{
  "projector_out": 256,
  "beta2": 0.95,
  "max_precond_dim": 1536,
  "one_sided": false,
  "lr_schedule": "cosine"
}
Rows from block 4 of a small self-supervised image encoder, named by matrix and row number. Rows with one number belong to one neuron. Each number is 500 + 25 x the weight over its row's rms, rounded and kept within 0 to 999. All counts start at 0. Numbers have three digits each. After the name is the row's rms in percent of the matrix's.
After each neuron's rows are labels from the 100 images, of 14976, where the neuron reaches its largest size: "responds to" is what is common among them. Only what is clearly more common there than usual is listed. The data: rosettes with rotational symmetry. In brackets: how many of the 100, against the usual share in percent.
# u: gMLP up (value half) (model.blocks.4.mixer.u.weight, 768x384), inputs 0-76
# v: gMLP up (gate half) (model.blocks.4.mixer.v.weight, 768x384), inputs 0-76
# out: gMLP down (model.blocks.4.mixer.out.weight, 384x768, transposed), outputs 0-76

u.187 087:514491516498488504504488527484512513532544494513511524525535513502497502480516513512521514498477505544465469500510556513478511530502481499574490493531501409466529523523523519520508489478530524493476455481472489517462528504464488504
v.187 102:535477487522464552500484536480506460463502485534531477515506539505542445503505495526502486529491453537486533444478502516456481499514483506473513480497488455501512508493542512508498527493535524489499494499460499525483505531510489505
out.187 094:508488482433485512514534478461514496481451490503527501499481503529497487542470524514493511465572478463471504485506444569487500475453523496473509505485513507504504471476504480484491522537470517553475533465532502489497490465526521526
responds to: dark (78 vs 14.3)

u.260 099:472529471477486509520520498515569557510493553479455562469492508536531509493470512469518532513507491479482505476463545464514504536497547521523557526499478479526512490545500474524546478477463541533481494492522546511464535509462515504
v.260 092:485463499473505507515523492510523561483518461484538475483515522488530448467522514527481543465505467485532523538545488500502499472476469496485528526525514523468491509441516465461528497505500540519533494541486538500484480515483541477
out.260 102:489483512521465468468504518433477511450485488501503470547487506480524529527462492539523482490530487507491527543519498548497516489480497468483519522500528520448534485493496500501528500503497500490487505495479500439495506503524481474
responds to: vivid (34 vs 14.7)

u.640 098:493474487487451480461510504485450495551516522510492490516494495495500492496455496509502503514512476488472494535483500501488517533482468497500501457520510536509520545485489506505458487515478517491473515504483501543519493508509485544
v.640 104:526523531494554513499473488529437445530489499464503474529502469479482528525511459520498517485508491472496502524484488510511486530533513552510521443501476513505509511522528505436453514522512501527521553488498475496485480492492509526
out.640 100:486521509508480503491506522496552505523498516498470474496536512508484515565562522523569474486496508479505517530459492502498497467508514467482506505426498457508485482528509487487522487494500459488512489495516483501512480468507474480
responds to: pastel (47 vs 14.2)

u.425 103:480492485476477511527490498527463515479452533487472463445519522512503545468509493522463515508508466491482515478511520527496522496479489497552459491487511514460525533452550530538462501474477485507534471482481492516519477454487512523
v.425 094:490538505511470495490466491494515485510503501540489525469522520508541478518497495504560490497514516515535529479509453509508490506502478500473519514459486462515534457492548503505493505514510521503547443496539490520490465470506510483
out.425 102:506523508491493482518504468491554480510510539510539523516457490487526486521550539493486472503468512499462515531492488503493503467500504491452543527522494497508509454505480494510488504515481528526483538508502485490489480525485495460
responds to: vivid (38 vs 14.7)

u.509 095:508520503497528476478518475521527485476515462493501469503509504501486462459507506513510475429485495533566550472452462470510462509507498524491492502530514464502509508513515501481502491529473527504507541508513497454470453483505470503
v.509 093:553489479486521520479567506476497503529474459482506467545488508500448466570481496509504501513509487477491517563504500493538457540483500531483499461520487537513496524463496483495502475477524482523487482450462522514503493497512478538
out.509 101:522495510519498510449529515508503514506523498492455494491531479482509498472478505507481478522475539534474512513504493507511540494514506534506515541493499539516509514514499515496433522527527494573475473504515463525514526524489545466
responds to: vivid (49 vs 14.7)

u.89 109:526485475515533497515484499509508404487469463508473512488505465474506466508458486537490487519527519485495445501496455517534473509514498486546527490472502565549445509461529553508562463541485513532511523461492532507495499491528515507
v.89 103:511531539504471480485506508509514555461545500533498517549476482506553511499495494501508470502511518493486478518507512467460518508470510536518510496477516508544470532501499528498487480549552521470527476527532502532459487442488528510
out.89 101:483542523475459497459516498481488540499498547467494519534507533487509536480520489445482501512437487495458539532489522475494508457506513546479504508520482481467508497550492488505447549478494499472481498516517502475530502481476522516
responds to: pastel (49 vs 14.2); nine-fold (37 vs 12.7)

u.547 102:499483480509512498507506519542469457486511535521456534493462503513453528519477444497531478494483499528480554518515499546531529493520492526506494516495476502503478485520497481470538478476542523566515536510480520481521547528524496526
v.547 097:521468526501514545510462496540454519460541492468471496497470531517491521475537492511510506489518498496561483487467532524469483470502487516507520484523524506521469510507487501505534506500497480519517529474491498442491546504481481515
out.547 122:443534499503507487505503476522517540500499503476496504502517462523523487529433488543534481495508493511479471541513455529509503484488491475532489495510530461525468536491505509532490495531507427458520464531476477494502501494509514502
responds to: vivid (92 vs 14.7)

u.196 084:484480512530538496514512496462513474497479531499479463498536490514498505519568459526473503526498493510514497510486506498465469468492507517540548514460530504464458493505509481542486484550508521516538496531527489503524518499460492517
v.196 095:511499502488476483466506545491478483511492518483483490500498484534513504552486520476491507487447564513485478494487537515527466527510455515495491508533509530480482495480518504503512501446485496503465461508509488472525498506462462516
out.196 106:494498489478476498507519515492511495498495515535532507492478464500497527490500572475459521519520478526521518505491499496528504515515464529478466520475514499461520449538525474487441481501511479459491482524479477539526502472485531503
responds to: dark (65 vs 14.3)

u.313 096:485497458481514492494477536490453464457498500520493506525533525470510539512471473486514497556511469482505475530479502502440465517514508520513464524469492470493520525512485518519510468464463453481493518510513467476512509489452517496
v.313 099:526439462493549507465481477514466507530538507539515552488503506454536571494481479500516581491548508513506464504533497464533520538445486498505515504508520492462496530542501470489466502487431509531512502482520517473549522475489465547
out.313 094:530490506492506514572478448495510495501467466500521435500480472499510500535494529456537500470511515508483523481464474461524505520518517505475531466557499542464462517501530475514502496540500523552474493522502483480470509538489489524
responds to: dark (49 vs 14.3)

u.579 095:495506542503471463505505517492526523497494510505513512461489496525525517486512488485522477509462539480523538504462478485474520527474479498539467491527499491514443541475485479438520525468503483498493503514519512533501503505470524507
v.579 101:487516522512528452558502483484480523494515508513493459489495535490479521487509426511468560467507501472514454498500507503535476506517509541523534511564488508493474502519495506457501526519502499476470547491510484507511488488465474539
out.579 088:486508463530521423498481474476450501547450493511478481486500539459500555482516504505516492529469476497463534488508536481521536508499516501531502550530475487473477504536506534501512499487472510488478562495522507522524464481520540511
responds to: vivid (87 vs 14.7)